Rows from block 2 of a small multi-label image tagger, named by matrix and row number. Rows with one number belong to one channel. Each number is 50 + 12 x the weight over its row's rms, rounded and kept within 0 to 99. All counts start at 0.
After each channel's rows are labels from the 100 images, of 14848, where the channel reaches its highest value: "strongest on" is what is common among them. Only what is clearly more common there than usual is listed. The data: patchworks of several textures. In brackets: how many of the 100, against the usual share in percent.
# convs0: first 3x3 conv, stride 2 (model.blocks.2.convs.0.weight, 128x80x3x3, each kernel summed), inputs 0-79
# convs1: second 3x3 conv (model.blocks.2.convs.1.weight, 128x128x3x3, transposed, each kernel summed), outputs 0-63

convs0.25:45 44 51 53 39 56 59 55 40 48 51 52 43 53 43 49 58 67 29 51 24 65 71 38 59 51 54 11 57 51 45 40 39 41 40 54 51 58 50 45 35 36 32 60 62 59 39 42 71 38 52 45 59 53 28 54 59 50 27 40 31 53 59 55 55 55 47 54 59 41 70 36 25 28 54 35 58 43 64 32
convs1.25:62 46 32 42 53 50 56 44 52 26 31 57 27 41 46 50 48 55 50 39 54 33 74 47 45 50 57 33 31 62 42 47 45 47 46 22 50 32 53 61 46 26 47 57 33 55 53 47 43 24 41 40 56 42 44 64 49 49 55 40 53 55 31 55
strongest on: bubbly (75 vs 10.6); centre pattern: bubbly (31 vs 2.9)

convs0.69:59 22 43 49 52 49 49 49 17 35 40 60 30 49 39 55 51 31 40 44 65 55 53 70 46 50 59 31 54 21 51 67 40 49 66 64 43 59 74 41 47 25 56 63 39 47 43 64 41 42 54 29 38 48 59 73 37 48 48 57 37 52 50 59 45 31 49 64 56 45 49 60 50 53 44 48 67 52 63 38
convs1.69:56 48 52 44 26 35 72 54 58 47 54 44 39 48 52 54 26 49 32 78 56 33 56 43 46 47 58 56 36 45 39 41 49 54 79 28 44 22 41 40 59 54 65 46 64 46 59 50 54 37 59 19 53 46 39 37 47 45 41 63 55 48 25 58
strongest on: grid (29 vs 11.2)

convs0.82:47 56 48 56 50 63 50 41 39 44 48 28 42 47 25 47 43 56 51 50 42 59 34 43 61 46 54 40 45 54 58 50 63 55 47 38 35 61 49 45 42 17 46 52 39 48 44 59 48 16 64 45 47 32 43 33 39 55 59 26 56 57 56 41 53 10 61 55 49 55 66 49 56 11 41 54 55 44 42 57
convs1.82:46 53 51 43 52 55 61 65 38 46 67 65 02 51 43 54 54 38 53 58 59 41 43 51 56 39 42 58 36 62 53 45 59 60 51 27 61 36 64 33 51 44 49 42 31 28 56 48 34 21 55 39 57 64 66 53 39 62 61 49 56 38 43 44
strongest on: grid (35 vs 11.2)

convs0.109:70 08 66 50 19 47 43 48 56 60 54 54 55 59 62 53 53 30 49 15 45 55 57 56 37 57 44 28 60 42 51 43 43 49 36 56 57 40 43 41 38 46 43 51 56 40 55 58 35 69 52 51 41 54 50 59 66 50 57 61 50 44 54 40 56 59 34 51 54 56 47 45 33 43 64 53 12 54 58 55
convs1.109:46 46 53 70 53 50 49 41 31 67 62 55 31 67 51 54 44 47 56 47 37 32 30 51 49 44 66 41 37 45 54 41 44 59 42 63 45 32 42 42 45 55 56 53 36 41 54 50 36 52 37 45 49 54 32 60 59 38 40 57 53 44 43 43
strongest on: wavy (48 vs 10.6)

convs0.22:56 50 46 42 48 39 72 43 46 32 55 42 58 45 58 41 65 44 31 41 71 44 45 46 59 44 50 12 50 47 61 55 49 46 53 53 44 30 52 70 46 36 48 41 57 34 36 45 35 55 32 35 17 32 57 53 51 47 32 68 31 42 37 50 53 35 58 61 39 48 78 64 45 36 46 43 51 45 40 54
convs1.22:39 44 58 39 49 60 55 57 64 45 59 47 47 59 72 33 41 54 42 54 44 43 67 47 45 40 41 60 25 51 50 27 36 55 43 34 56 68 32 58 44 38 44 45 61 42 60 67 32 51 46 37 58 46 42 55 39 47 47 60 58 44 63 48
strongest on: bubbly (33 vs 10.6); honeycomb (31 vs 11)

convs0.65:36 58 63 66 48 59 53 29 14 58 60 42 57 55 41 25 38 20 77 59 49 47 65 53 59 27 48 50 57 45 29 62 56 60 56 33 54 56 60 46 38 44 52 50 62 27 27 65 60 35 61 46 42 42 49 48 54 38 59 50 40 50 47 36 45 55 42 52 41 58 57 35 45 49 71 54 55 55 45 43
convs1.65:30 55 48 56 37 41 26 42 21 41 46 44 37 52 49 63 74 38 33 24 29 43 24 38 39 51 62 43 47 36 66 40 53 46 52 51 70 66 48 36 41 72 62 49 23 46 54 44 53 42 35 44 45 81 35 42 57 38 42 44 47 43 44 55
strongest on: wavy (62 vs 10.6); looped (29 vs 11)

convs0.115:44 31 63 59 50 58 51 55 60 48 49 36 38 46 41 61 44 52 32 34 45 48 60 46 48 38 38 45 66 60 65 51 40 39 46 48 47 66 36 45 43 42 36 42 41 71 74 66 41 38 84 49 49 51 59 20 51 52 50 36 42 62 71 37 45 41 51 44 53 42 31 64 72 34 54 46 64 54 38 76
convs1.115:35 49 79 44 36 36 48 55 38 40 56 53 60 52 39 43 50 52 39 53 58 69 15 49 40 64 39 36 38 44 61 47 61 53 57 62 42 45 51 60 39 40 48 37 64 59 30 51 48 32 55 49 50 46 73 45 52 41 52 29 40 46 52 25
strongest on: grid (42 vs 11.2)

convs0.102:43 42 55 64 52 61 46 35 57 42 50 58 44 62 56 39 58 49 33 38 61 44 65 24 56 32 42 38 63 47 53 45 52 49 49 58 39 61 41 55 47 23 25 56 33 29 43 60 44 40 71 41 46 47 53 58 31 59 36 63 41 50 45 69 54 18 24 49 54 58 55 47 24 45 38 70 34 51 53 46
convs1.102:80 42 35 52 45 63 63 51 42 52 62 44 29 51 45 37 29 52 56 53 49 45 54 49 19 47 52 53 47 47 43 36 51 41 35 50 50 39 46 33 50 31 44 57 43 45 54 49 48 43 44 44 49 42 43 44 49 51 46 48 42 28 46 44
strongest on: grid (33 vs 11.2); brick (31 vs 11.3); cracked (27 vs 11.1)

convs0.108:57 36 65 62 64 50 46 58 48 45 47 47 58 51 56 43 55 36 54 53 69 37 52 36 57 51 39 40 46 56 46 46 46 45 60 46 65 55 59 57 45 23 60 34 06 30 29 49 71 45 59 31 45 58 50 29 42 47 52 43 42 48 43 64 40 51 31 68 25 49 52 48 68 51 38 58 24 53 61 60
convs1.108:45 46 51 38 32 38 59 57 61 39 63 47 48 51 52 36 57 36 27 45 52 34 48 23 52 39 54 46 54 24 78 33 44 52 51 56 50 34 47 51 57 31 54 53 56 52 51 41 46 31 57 39 49 46 48 61 49 90 43 50 51 23 40 62
strongest on: grid (34 vs 11.2)